A small contrastive image-text model, trained from scratch.
Model: encoder arch poolformer, encoder num experts 32, encoder patch size [4, 4], encoder depths [2, 4, 4], encoder widths [80, 160, 320], text encoder width 128, text encoder activation gelu.
Training: 6700 steps, batches of 128.
Data: trained on close-ups of made-up surfaces with and without defects, 16.9 epochs.
Rows from block 7 of the image encoder of a small contrastive image-text model, named by matrix and row number. Rows with one number within an expert belong to one neuron, the router's apart. Each number is 128 + 24 x the weight over its row's rms, rounded and kept within 0 to 255. All counts start at 0. Numbers have three digits each.
After each expert's rows are labels from the 100 images, of 14976, where the router gives the expert most weight on average: "place" is the part of the image that holds the peak; "strongest on" is what is common among them. Only what is clearly more common there than usual is listed. The data: close-ups of made-up surfaces with and without defects. In brackets: how many of the 100.
# router: router (encoder.blocks.7.mlp.router.weight, 32x320, trained with AdamW), inputs 0-63
# up: expert up (encoder.blocks.7.mlp.up, 32x160x320), inputs 0-63
# down: expert down (encoder.blocks.7.mlp.down, 32x320x160, transposed), outputs 0-63

# expert 5
router.5:138139159106122100130177103101093125103141160142132133100092168118115112117123140128116152124130136121124177158107159122154182098149149118112130144106107126147123122147151120105137118072145110
up.0:127145146130118135148124113147135158107100132164140144128110172145145143115102104108102112138133139139130126113129122160161177129114141174197159140135118062117143142084125130147138110128120127
down.0:137101116100144156135120122109124115132123140107104124120156123087102139141079139139162145104136131132140123112162130138138112074137132133151129132154166117125119119158124124149172138163149178
up.1:125155119141110078130124134110130127135123120128069118126126136123147142182126159122137118114142126142133128099118163142109163115138132127128154138114129120110136108133144097111078182079137139
down.1:160130110079160198133167113167107110142114157119141132147134140109121107100121150092126121117108102089167126084156114116126117135133119117126139165166163143122130085123095136116135116147127144
up.2:151163122089125132136154129079119128112137111072112105118129105132094145160139149134118114099152139107118104135118145134105176140112088133148088116132108119118122108136116115141120120091123101
down.2:107114174116137133154106155212138146170142129201144119132102143169160183081113127128165116136158142139123116116140117108142117147127127138094140126074075128132146149132137112059145124133166144
up.3:171146087109138095094172159148118181128146165153142101083130129050155157132180126121136169134106146139133145123133157157100127135129131166073153112127094140130088117136137153158079145028145142
down.3:119119106119134179149165121163103103118143168041093117100116143119102105134141119129143143151087131140144149118142092114167152128121117139139112113152104128133157122127126102120106124154139174
up.4:165118113129108124144171126164118125110129127152103140162114113128109136147088150141124179115132110089163137120093090120113108095119145115151153098125121173144125108124157132185091130141134147
down.4:142142141150116134142115101166110126091129134161158123110130125062131118141140115122105099135134112129134132154142107130092134123120083085099126150113157153138123142116098156082161185147092122
up.5:115138103111116146090092114161109119109100171112144135177139098169135129145161106119109113141130146087180172119118140126131057130139143101147159161114120104109160121111060185116095175217114142
down.5:129102131129146162141132065094137128148132144127178089130112116149153073147064106131132124123133130118105161137139162105123146125075150122091128135143131158127141133150102116165120146132116125
up.6:120129143119125084136166103167093158125125149144086169129158089117120109142090138100106124115128119120136181126126147078138140123162175114124172142107120109146139134137114120147139144130124105
down.6:148137156159132136108135122135096090101151160148151112108178130088139113136109118113151105118133094112117139146142167149150101116081148135120106100158101154144108128140171114113152131040092083
up.7:128151084105108125110178120131129106100125125129127079126153167149122104157057136110144133146091160136127108113096147140111103130135177090102156132138151115103149117113142138146129135097111161
down.7:134123163120159136135164140146132105116145171149179155130134104072158138151088093114095135123111123134160115150194134178117151140101159133121140136159124129140125108145143156161136097109124109
up.8:088106138106130105133084157122132127099140156118137106153106129176093115096080122123146105165125097098157165101134097138105165143119141153121159127093139125138135137120117144130110095127102141
down.8:157149149186118105093197121110114136102144138110135163138129152086124108138068160145192105091097139088124109144167169139122080144126168132161122124081124105103123105135120174069133152141108101
up.9:120142164123136105122156133153116112098159132141157111139164147159134166182171163106090113137138130149134148137119153140118127122129102173095144122132145124122156154092070151074125102091146123
down.9:174146101141140147098144143101107127156130142135127118109113160087145165194098115103098109095110122121136122110110101100154140125117134079163146111141127131117121097159168094133128090153146113
up.10:156130146135093161160111100175126103105148139149142102122137085108185110132213137135158137131112139120165125118110160144160157139101135119085131144142133105160102123116111117104091101059142116
down.10:163116109152116151128054098129092102122120083128125125099162171118109099149131135098143115137154136094136110120127173138143134161157102146124136144116099137124155114121107127124128100146114121
place: centre (90)
strongest on: stain (100); stone (40); brushed metal (33)

# expert 24
router.24:126116094154113136136131102133161122112108113133125106127115111093135138125141160096115156147181151155107108105092186084129110134124161159082113146097150140124122139102135171179154091084126154
up.0:098123100096100130066110121160154128127129112132181149129130120124154139147162089119101120086105122142114095174140132143155152152150160118136111119131136121090120132113150128128116142076132118
down.0:160134168137120133149122151086131141128137127104150107140160138151126144164120172081159160150102113104139179130136143126156122111102148130132109117124098163115105142126130141106167085101109128
up.1:135090133114160193152141130110122131096112113149123106102109115134129132131150102110119134136143160134118172112131163106098105105134106158141145098117116116108117158099139171112104163122144110
down.1:140131117141131157140107134167123124128122154128109092102180121117134124095134124135145146162130132151109162092145122123065077141132135109107139135110098162149133158105125142144121160201107112
up.2:132152170097166139088177154136133136168133135097091122175126131147141119159111115111127169096140125123113130135094046084118107123127140097110104106139091112103086115151122130117160142093101146
down.2:123130118117138140149126124131143165106097090103150142092104133131152160181127132116116168104130122088141148143151113147100119126122157126125093140106094105155094114125124126154154120119132109
up.3:144088117119154121166127167102102138161116163139162158120120103201110131159083091125124135149130110139129119120130120175124119096141107123144157152141122132114112161138178111107108143146121121
down.3:086127171089144120146141129133101122119128128116134118122156137054137096100157110170173131133152131107126145129096165170126126140127126132173160108101164120161156111139144148106072106087137115
up.4:121120096145116151119121102105131068088115117152134091140114108137108132104157121091108171116159106122121145092099130087143120080154136119142170147126115142125074124166138100121153113173104126
down.4:118133135129135154166138129127115123137097135100114104140173150151132171147136148142171155106160124125127157174171144126106153157125140157102160126117137131091146129136122153109064143107123089
up.5:143136090103102103090135106132093150135155121136135153136129162160162102110100111124149185127105150134096128136134142140171079051133126173178176172130125112136129142087148131127132107151123128
down.5:139157124122127099134104126121130149108133149126136113105127064215115153114136126131152134133148104089169108130152175153158119108126163115166156110101129109193124118117158139045175127166108122
up.6:143113138153102091102131105176124151117125113119145118163162112144143108137135166135126129152131127152137080117102130115137110091127154159132146089179054120108166149092095137101073133133141130
down.6:128136098131121174122166195097075148134105141136166167112080117110100126074122151137134124102138121111114113159156110107127126144122149125095162100114103113129167176140111148131137121132136143
up.7:141145126134106097129137109128129147152122103124165144161151160119122121162155123136155132158150110128123113147075096146137113140160131103154132156159115125139097099140125150121095156124132099
down.7:123126128136131118111139142123120093140144113104101098119099146178131132114191145118140137157120120123125123109112111124149106158118156139153147145126091097125148134124114105099155123136128142
up.8:096142135098129139095099130082116178123123129090137141097109153120107103127123155106123131172122147151145160119131138129123101095123143111129120139121128152144119154123096117115092093112110160
down.8:131108076146133114132170149116092140136147151140143138123099133127160115096161123143151127113130128130145129129130118141070115099124125122164100159168176145122105152085149158123081137144125119
up.9:127141121160088124120113121119142153138125145155197157154140127123124102138112153152149131177099127111110065110095155101172092131143164136096129110180082105127159128109117135158071140145120157
down.9:146077099098125115117091137193080130159141112130109115161107114141129132104128159150093149108123133095085089086088141149150123168116124102107119114109165126140123112133149116101189153108122123
up.10:142114128108112160130132170138113156142175132157145106117169105103112137128109122115125107129110161082143108096100168178112147130128142121123111114116142150139155068155146117159172129135134075
down.10:124124122120105124120110087127141101129150129120094155141134115139134128128111164116129141120150134178098139134110136120116116124096162114147165153088117142122106104072148142116133125051100094
place: centre (75)
strongest on: hole (99)

# expert 2
router.2:132119124129131137154145161085127148130107123111069093127124151141124146106166148117099137116125143163139142115122110106105168143149133162106131135128118121150144143124178143140159144090142145
up.0:094125145128104144120164134119140089140128153107124114090140084148131122151152103142147139143196122166107039152146107132131122117156115133142148143172131123127112158128110127174148146063104134
down.0:117123120135162140123108122140123094069145133090115107125167136175125150127119143137102131103136146131119082129153077133133154121125136140181109131136146102134149121127119121129117129102170164
up.1:052092129150140124075099155136153151113134118144175130138120165114146127149122141113142111084119105141151103126094121130117119116162092115126146129166161152145100168180095127141101167139131137
down.1:179150124107126133112139122147129158103145109118156125115155118163111093037123139159126164107110157087099122128147100098114082128113160179119154111090133126137155126140119091102117095140106146
up.2:098120113147094098165115154108112142131145103098087130158145107103155160102116134123129135134103119137086126161101135139135082162118114133167123111139094083149113151113146068167173152152094142
down.2:146145160062142183117091158134121106137115119117131088101140157152103137124114130130163134124122139120137065143130111135130141118173085165116144110166110101138121156124092141158097153109128103
up.3:150131076120150149143103114149126147138129130116137144178115115113095103127141151122135123146117099148142136104166079148123176088099142140139137142112123195100109118154103141116149097086091118
down.3:117160170116112083114140139132105115116133169131142127151117124146139096135119125147064131132098128137104113142152140127154129147126108129159137111147124127152177113104101124147098162142138156
up.4:126150089150158120143086114127137115132134160144102113092112126153129086133097135107150137114144124140128133139142157125095151181125146141118142119144148132095135157139157095109089135125138125
down.4:127141099134100143137068077126144089128138140118099140165113143144132104078123129130145139172087114108106097092097087154134135147136098156150141129130108116091146136108131122175128162152128144
up.5:115141113122107142122160138078143084084145123173122137089135087055130134070109143126144156180161109155104110116111122119135152086147133096131117148120117138133103126152077126080163077183127157
down.5:147147120093121117167125113118131137141070131138128110113096157115157130160090110137114127158110128103105178136121163106139127115173128127087122118077156089137112160110170124140185139150117114
up.6:144131135125153089119088117113112155125150086158144113148110098172116116137130121125144138145114135146084145107074116130150093141161110133152132124115062095153133127123158156080195149127107118
down.6:132091087142147080075103121155129135106113106139061105114105115127119090149108111132136168141133104140155103153124126146124112138138160135171144079089120157136127162149159137151185091129118093
up.7:111106143099113161102087165102151158147127120102139138151128084181119141099116090145099124096120118138151134092130125134108137141144127133100137100117087126141126140116165112085145121139127101
down.7:141107117117151186153180143088136135118118130113130130088138148168122097092119135125119134118113098109114115135166154125086124082067107109085135115097115216080119140148124096124199106108122130
up.8:145102121142126113116151164117121155157092125094160102155096141157172119084146092129107145116178113129097140107122142112120116075127129093163131181088127142128143130125093153101152107161142162
down.8:114132122115152151145132116093153140145105136152112134089126140136129137142105119104151138123104140107129140136107153094105128163126131087152123137149121176113083152140146138106150142133155110
up.9:145153129114121148112078104103101140106115106116104123125109098048105145107141132110122140136182125167111085089115118166131109103137106098163149139116134162126143142095144139112080116076095168
down.9:111151124117109112135103153131123164100152124133104150149150141168112095114134130132122125097117165105138150139108108133116119125141115131115156172127089115113153103167096067071110110133136102
up.10:137108139122130109105113127065063108176159121075096145149144116174117108113155120125114128099095111151114100138146141136148115158124143085163135103100107147154114117117158109185127106089114108
down.10:135102165124135107114126133126117143110085119141172127101137139097132143174163134130105141115154114125108122121164179135125108162134063144118130125098183136107147144179122129114129153096117105
place: centre (88)
strongest on: smear (100); circuit traces (41)

# expert 8
router.8:152158122107129145149096117135128110135106102124131098100108109135112157085145163132129125135126129105108116118117125108115118168107129133124110140126124135150125108108133142076096103108158130
up.0:130167108141132088134170114098114135132105129155153080107118151073134118207156107114134120139138160105125132145113136154115174184153144155141125110199172109112130148140090130137161097120141103
down.0:142115125163125175166130106113129095120120153136105116121156136091142160053166139145170138112113131148139155100137080123146125117083102115136117134140063093174128178135120146160138123097106138
up.1:140169097126123151139103138157149122109152139141108136131141148123131176141155087138142163104119143098182155121089133121120136091107130126112089097140130127094090119133121131125149133173112131
down.1:161143118080131114118103118152111101128095093135109134131119110149105130132147081100117091149139136151127116136150157154166141138127128150158145105097127136146156143163144158146117096127137140
up.2:113150141127127104082126076112121194098110097148150150069131122081151115121144074120145129108137120083133169133096127132127136097132146105119103110128152128151088147123119158132137193108138184
down.2:107121177153115164161091135145093204120151125118083100120167097203131116101135113110112114168105151136150122141123121123123114141145117138115098153129147153113106130120129162152170085130124126
up.3:136137129116117084108129109112139063162118115147103136128148124073133126121199118115096167081107119162146143130140153156150129172097101159118111099101106088112116164094105094216133082077098125
down.3:182113152146139143130116142152098095119172154125081121081148161157120162130240130138122131135128129107090095125135165112098135154138112103163113145147133111111131112123157119104143097140149121
up.4:134114144105153146119130147150105087147147146149088096132142116206137171117106117117141117115159131106086119079112109118074118075124146128156138160145103146144101139095169131139122114122144121
down.4:084151157156116085134094131085154171160129113143137134131170119112127175131169108151109120184110131117099131127113122149108096088194169104149097122115094119162134170122112158115136127100141145
up.5:121103116124142160098128142135108085137114110113159105113136114150120163129108126120116109150119115188091124136115101107114083117157131108162180159134130123122132134125119113083113128113128107
down.5:113136115138132079120098095161186101178128161095168189168123170132122099049131130146130151135115103148135134133156079154119155111129112129120118130131100141134118127136141063102159141098119119
up.6:132156152146129127161134102102131153126119111136119145133159141133119121108107152134127125133154146126100155106077151120184130143127173117140129098106121096135103133151166108136184102103179127
down.6:114127129160121169170105168144152128157101125127157107128142122062144107152169122137167129120148111120098103126089108132118155139154140115106128126135136122117128138126127116057079153151122157
up.7:097129122119103162139109101131131116079116122119194101162162143151091141134150087139139119131102130134125094120096099104155106097088076156185132136119105119112112139058154184182056154089102163
down.7:119110150163144111139088138089150203142090154128122189155098144139132094125129123123171135082144108144126098163111094131096149123151167115119106123156125085090127162179144097091163147160120119
up.8:095131125118125124140148140080140189112137148107141108127129156110126101115101155134114127185162110135125158116152121140077161077151130115138077162114133150105098146109116125171094156172110139
down.8:108151118132133115135180111078074194147130119129124110150121138113132073092080114149132149110112141161132168122115134110139164075134121094128127137159141105127116135082123144151133155136106171
up.9:122084123094133125107124155132131080104142151113131150131094130178128140086095154103145127132136109144111180131114094142120108170149151130118091120136102112146123138129127116129161138114134114
down.9:138084131170166098109153109184170122127160143087180101132129166151124122132124124140135083127123139121119169154124083125079129152110118117146127126132107157169135138126114101108125146151114126
up.10:121120157137111133131168139138148090117158087127087142129166150166107122140110160170155165112154130131126123095146121136161171148131095145136137109084129118096090126115115139113114086133138123
down.10:082130093110151138101153148194095133098118088146169155159078111080138107176122157132097135134116140149112122124112155115114129114157129187114120142106098156145144104125111112106094112107159108
place: top right (31); bottom right (25)
strongest on: crack (91); tiles (71); wire mesh (29)

# expert 31
router.31:091120116126117077121127120089155163133126131105133118138097173109103140173126126089135113112114137140136105096129107146093082132126095136107124070183144142154144137139154108060153128149140137
up.0:128085133117150134170176121170099145164131141094149169165149186095115118079126142095125120138173126112120103118080129117165140130101107113094143146128125127109113155167117141148147163161108114
down.0:132118138157095123151176124132149111138111158116128110134136115205132122115111150126094112137154149156093132143103104135131112083172140155087114114087063117149086104143153099122107125151152167
up.1:124134104143085125145163154124144109105141163168134160126120093107122150154135117118126103143120117132111135113096128147110107166088125129130132156086130119135131149123120124118099083100141118
down.1:156116141145135112130172148127117126138143155146148132106123119154153090099186142113131098152066160117135154135147119093158121134129163096144134158101102152115120094140143125124146120150110153
up.2:123124147122138116148126141143120114131122124105125146089133140107124134161095084151123178118142106119148089142121119134156131181155128161148096124132122146092128148128138109169139123108112161
down.2:125108128136131110127138112082156136150090166119132169140111108110125126127109126121116087126160171109155132138133141110125136130055133120102117139108142102098102109148117114146132101171111141
up.3:138165139128085112124132150167146075131153151144131121140138128158143097154167108116143131144135142122163104065118133145107110145135093127113130137099166152127117152117125064095064123108128152
down.3:117108119074137162146174091102120099117104139112165108105123121175141129085151139099128118131088135133136158132121126112128165120086104135107169133122071140101102123141140100130181141077114142
up.4:124141114142116122103120130080104112174132137115166102134102115121113111192120128129121114109111138149101128138156092087143108132151115089168134098169138128125112160138141136161186155161150158
down.4:115105142133083065120112147139152165095139128133108150149114134139131133154102106129123106164098112144152115147080084127078125177135121126145116131122132092082150147122126122116120078066145106
up.5:134173136177111153163126147157055114126138111158159107147115128153128136105100130128116100115123149138106120159137153148111134103117116121100120103115123148122116133108120164129161150112102091
down.5:106152134138089136088150159132152106137138138153130163158152130120131149123123133117114116128140138121160128133118147127156146113170076131185098106140143169123116137109153151123105121147127088
up.6:136127155157133138109178113095125129146144106078109134128112117116153131126089124144140136112143099178124106155135105155109135122108128120158104128120104138101156135109117124115165094138142125
down.6:104104152134105172096165146109120116125145116154137126124127157104132103130153117112131120138135123143151138116136047136142111112175118095141113129114132176107122162061128115087085180141146138
up.7:136101167124168148122167115143144128099133139087117115172128153172158122103182163117125139091135133173154089134126119117153157119108125145140129128109134134146140094126131148081125107119120160
down.7:126116097147111156135116184121147072113138080109098150140123127131141152150182135106151147125122115162132123094120128139152128186112123156098168154114101142167132107116170160154164116129142136
up.8:118147137135117132092161131132093137105126109112122096112140074095151109132086123128163108150135127129148095122121174104127145132109119119091145119121102120160137117165126124157183132104141133
down.8:084107097070132141101172144150118087132143139131123149121131110063090128085138122111132154122099121132138099129147098136135131152142149105108130111089115138105125139162154080143122138125151124
up.9:109136107119106080185119119115099118144129093100123141133117147147119138099115132118120148127083120120116165150093146121150200110103115118138143115076144160114156135143157136147132126098111130
down.9:162124112148133174113122133133135100127130115129137139132122142049087100133075137123137112109112088126099167143152157116150128088132146121086119148102168145143135133107108114144149150067130136
up.10:151140137086101141104155120121137110121138125135146102154132155155123143101104119146128124099110120130114210085104088137112095084159112125142116121092173055161118103103123150104158129114156140
down.10:087108115150166105124108148160128121106114096136162114162129126072175124080204083106142103125169142138133084106133112145126111114113124117121108152122184113171145145117139136154053108151144082
place: centre (76)
strongest on: scratch (100); circuit traces (33)

# expert 10
router.10:132142104144136171125168144153128135130092102082103147099130093119107152117133122132112179140158147102110098106123121119159125110124127136100138158099130133127126105141123144117123134130129140
up.0:136121191148140137170218126135132105137104159132145121122127111134161142131090150155124118111112135084127186166148132124136146157115084140128072144084062144103150124124135130123159158118137129
down.0:122142125070146142099098145122105128169133130154120124133166123090117111106150144118117109118121108116138136144095116113113132077092136083095149197128088203071091127113119060108104126142136115
up.1:109091120125137115122163144101127145124133155116163134136096155104132111160135118162107127103161106110137108100159093107110089158126128149138132134141127161116141124160124159208167116109133134
down.1:127144128164137177121109125111103108128124140095142169109104142066074137055052150124156103085149137127115105158142148128123109094141151149146140109134146142142097129086101156107108071134107176
up.2:152103108131125129142131141145153123154147130163127109122157113129161180168113079101133106128102124102115116105137150099141120132112110107086099135165128147132124108128128134148112152066121116
down.2:094101141141114152109147111114101161143142136094162156138117107066109103134086134155147131106139135117129114153203083144130139095107168105139151156104137141108114106126132118145138132141145139
up.3:130142119116108113141138139147126143125147160155166105118149125131063131110150133109136126176068130122081089117158101073133136209122136123134131125131197105127131145137125134107111127131116103
down.3:112124105140099149139137128068114154138123098137118152144099085155100150171121117150135128141130115085133177157104123128136150034133087078175140107118124104162092149141109116113101123157143140
up.4:154107095102135118133122113150105105134141131140120096142137093133104130144099099133085125109108155124127114156118116150149176139159150095164132137176141143155123141132113134113129078100139139
down.4:157128122123111131109128120198123150103180154117134158118129153111143128154117095145149113163132169140079151124077134107146114091107091137119137157105065161116109124157145097172114124145131192
up.5:098104144117174193071116107123118112124116117109112154126113113166123142105115138146125095176139122087106065122104078112144134109148103117166117127135102141146132142154132133113121145055123124
down.5:118120183129119127116157137172141130108119143118129121135126132128140092118181116148162152145125123123153118122117145114131138136125119123115104125122128148109096082159079110127140137116073128
up.6:106145148128124118142102146129132091138138146166140148122133139118097148172101109108119100163118098134123119110152158092102145056134122141111134127114110146144126113130137134161082100135150132
down.6:159122130076127138136184103115159130162154127122148137130153127186119091094084137132143145146117104106113149128173114134129135154120189138158123112151135102142106158155080121118174125146139141
up.7:132131120124139145100079121128117111115145118153126119113135120171095174107103119129134141157153121123107135116157124103140134186114171103160123163126150134122149167107123111097116137096111141
down.7:116162163114141145115089147175175121147125117130098102113146145155154107165124111096105134122114123119127112110123152104105137129175109099142139128134161137142143100130125096127146114121097138
up.8:133134126138108137110112117144095108123130100142122163137105071091137136075115112114115124093119104118132155118135142158133112109137152139112155122104144146079089145131118087128154136161139093
down.8:149125088106147092121158117111183133121153114131154126126129127194130155129109125122157116102147136106136110103116117140097086131088134134133146132161150178137137101098159125142132119107168107
up.9:124118105179136107083072142126177129130132122134125126128114098084148143150074111143145107151088103165141166131134177143109100132164124138148156127149146150148117141128116121131125129114142094
down.9:121111130126141159155132132152111120133129129145155137136118132148109115107132122116138165122112113119121138183153093177165139098126124112093137166109166103131124112144138137166072151176091135
up.10:089137151131106109137155098121101158159146102140076133146079108088139123136125130094154134111098144136107065107162079137133091074120138095172168101130169192085157125152144095091129159127148162
down.10:129115125138161109130160146140152109120135107142157118128145125146126144152119149152081159135142127133114151107129144098126119136148190142158130140114077114112117110140115129161142114116171121
place: centre (62)
strongest on: dent (71); crack (29)

# expert 7
router.7:126120099123114134117160138120139111142106113099118085148136114168106151135136137104099136119149162143118110088103152080123107167148138147065110115135137146140138128136154133113182114116144171
up.0:141142149102124113098157129130110106131125128101100126147149145148112117180118112121099121176124145112121119109142147147163158143103120160168152150129155085154129146125143082133115142162105116
down.0:120158125098130134141109105147148134151134085112102165112132146149108135096157140145100119126125128127101159109120074109128103173136135131132124110187135146122115136105085181158089085119111162
up.1:156150179126152092109097118158140112148130145139113126114145120148104127140048139131119113091115129115168102089114082146098160106077125136152135094148189164121123136115154096119098171134126124
down.1:106153120114107112153120136157166155117141100146138132120142160148161113126172139109114115159144116119133128136130162154131112175136088153088137105105117104172163132106114120123099125112129129
up.2:131097108138122057156105107088147110111073116111152165110130124145139123152102182154086140140100111135155107130138134141096101115092133103102128106124167096104092096110121134131134156172125156
down.2:112147124148116103165106122160133147153082128132139149109148146056131119125149079096099168128100149097116116132133106111116156082129163152084123144068127167127103110126143117139136162137153127
up.3:120128119142100098103165134098109110086126131124065136150122179172120141107120129105130112154136107140108136181104098134115155110121128101184131131116094119169137127134146107138144118147091163
down.3:094108153150123144152153110104109153147144151115143167118152140123117145059111104096161110108157139118137184084144132126121124171174112141160132126148114123105133134126130142137095086141147148
up.4:151136134120121174103177111166164098128136131153186123143160126156147100141124125113150142129119129130105109123099107110133137153119147119161172121155186120104121133120116152117121137157099113
down.4:100156102137158172120135107126149150129134116144085144119143168140161112103129096114149151133130110129089099127159039143125155125100134131098167117112117143165114135144121124100139113151118147
up.5:162143141110104156083078143132093098097131134125151107102100139166095126125122121119169128134110102099095108148143106137157085135100093159123156096149114151134107134173156142134113123167127095
down.5:103128158137129086120126115183209119122139083136097136148155085109129122105097107116126121116152154150124130111137093136120141092134103100098097117100096130118134108129146101122082139101149130
up.6:135140135118132159126069134139154109154085148137158137127107084113157118102131149120103178113146136122095130099090154134107130141134092107092098143119109086102118156128111138106080140156146118
down.6:076129108112136106092132126157124158108137108153147135142100135119148079151127122121114124105156144117110055143120175162150145096143157162103136107119152180143166123128125160133159111131144122
up.7:114130133081151129142114157077129136122099094110102150130117136174151127145116134128130123155143120121085195121134127117142067139113157110108123119107103128104112097127100154141148116138113121
down.7:127101148141132073135140117126118133143142120123153106141143109110133072113124107102166140141080126148153096117106088091125086175093122102114131109183148129141100156126140132152079165068114138
up.8:133147162126119160144159163112118098151132147142107136138115066178170094090125131132123123155144112150069155157139132128198178136106128121143141114120098124181153103144154150158141120098114115
down.8:133110136117117172135119110120137101108101133167104114153130131095128131226136107131110116140108101165116149113128089103080149096118113125129139138154063146136157119105098107139151123138137141
up.9:116119105152128155132178141123147128133087125099124143118145142076140124211104140135137133158132104106131109120186174100157137141119087155154128110088152132103135099137122118176043157093107148
down.9:125117105134138100113127080077113137105149131120168131140157124060140157132118148087109119117109108143097158120124065108153136138114128101118175140115092107126100114118077091179129123112127180
up.10:103110116137117105161091130140121117140094110130138122158157074159144123110151122108118156134148158112164129138112127125105067130135153137093079081132101147116164152087134147171130166122157128
down.10:142131127140127094099173152111103126114127130062100090129147136128104118180081115153130122119172147129134096112117171125125122160102115106099114125104111136108113140158117098109161123160126151
place: centre (88)
strongest on: bright spot (100); leather (38)

# expert 22
router.22:149135103084148135096167115131128129155103125135152119097100142189154126135131158107147142090121134097089142146109109135152115111128124150128122141143082155126138139122101101081106158158136116
up.0:121128166111109122136125099111137192115117136114116113109114086147112148134110119143134093159102175099081123112122131141147131053163148142124158105088071116111106172148147133126089135175108127
down.0:143172111113158135083141151157118123158141136148132132149134134128121132111099111141107131133159170115149126131124162153119154123154095121141138114140151126169160142142127147175056139113102144
up.1:097133129155114125129135120170105131136101107149131137139135137104118126099096139103108151134115108139142137130156171110155119050137128124121122147098140109134126106159136153137101153096153113
down.1:126093084131150134169110150142181144130162138138149145151153147174122124104109120144104127126154124132133177087151067144171093146133141140109175125086123105156132122140101137108111141172134113
up.2:105135123098141129156183177177149142180130110102132152117110177146139166148142130132125114140137120153135123062134104159086121146140158106148125175131108111094142131156121137113139126139145143
down.2:132137170137129086140117164106114106111151134152158106117102110133139105131129117132115116143089141132162124118135066111099112123125124140133110063102142163150143146137164154224203146086129097
up.3:135100133115121150125129120124112108141108105123137117149117126098108119125137136117142111111156120107110114155152140122127184085121147113121131114143092128127088119163090161152145149121119109
down.3:135125136122117129164137170085128129158107145148130155123129150090125086061135126150161106109122104114092158104128106138151154108114124151084134107076134128118140124155075161106088137142118116
up.4:100131113119116132159177154148109126101125121097113136138133132116147154132148105130147124143121119110105134158111155138120151124133149095101092145091072155120100096138158174152089118093105118
down.4:150114092128129159147102103151138123171149133157170134117108139148142089078098110151107129126144120146118116113126106108143125095147146113121152131086166115137130125119162078126167101162123110
up.5:123134123120136043137102147109138187144129108097129149145143093143137095163141109156119117144121139117103134142127141141124074115103128148168111074187091074103130119114158145153139146165116121
down.5:123105143159146164098192142168105203141140140137139125156155136072161138046136133131135119164151116149116131128119100127115130104129147120125116095156067131111146122113130186094117150122096151
up.6:114144129147108142145103135157115162095125085142086129135119146115138105100162102145098146102130140102118085131118141117122134120098112125137113132137121122132143119156148122105148142090148130
down.6:128157130144136145136143151157156107158119150119120120084120135086105103145084122137190099134109132122148141107188116117108171145155153094123132127095151153159121116120134165164112179091131114
up.7:146117167157155156114065101096147137120127164126145108159088087167097141129120109106155138119111113159139126089147089123177161189149152121122118114150128114152146135112126128158088130130128113
down.7:114085110162096122137198116136140105166137111142095148148187098184086165109103145127121149130109128112101118104157119076095133146113141130121146128123131106130146150127102168162167155102092148
up.8:165101118134116088169103130145120139142120093175176093140115110163115101136142132141145162149141104148134138142119161139138158084122115099093153160098077133137116120116104150134098131160172109
down.8:128143116139135101140146142109185160100153160119158145128132099138091121138149128167128170125166151163112096125115111138152118115150120127102148120084131118166110101121125124104145151104123148
up.9:127122145148128106105117138147117145140101137104165126127141138111123138122124134147147155131165165116121096128100150156139149129128114105149098132125086129155150144123107144040141115119142139
down.9:140127150119141163130164151104155162136127124100069121151136117124167128096081122097151140105103126129125159133128166111119115104138138136060123125145067107134134115140126119085105118150136152
up.10:123125134094105165127156118138135075111108124170132117161146119188133127109138098149102104118133106113127142107098118124127177154075163081094153153094101134090114097160141143181141161134122100
down.10:144142103097094166094159122130120126155101153100131099115063129090100123130063145120158135126126121162119117152127121140125126127105153132183107131110110103118133146119083098106128086111166143
place: centre (97)
strongest on: specks (100)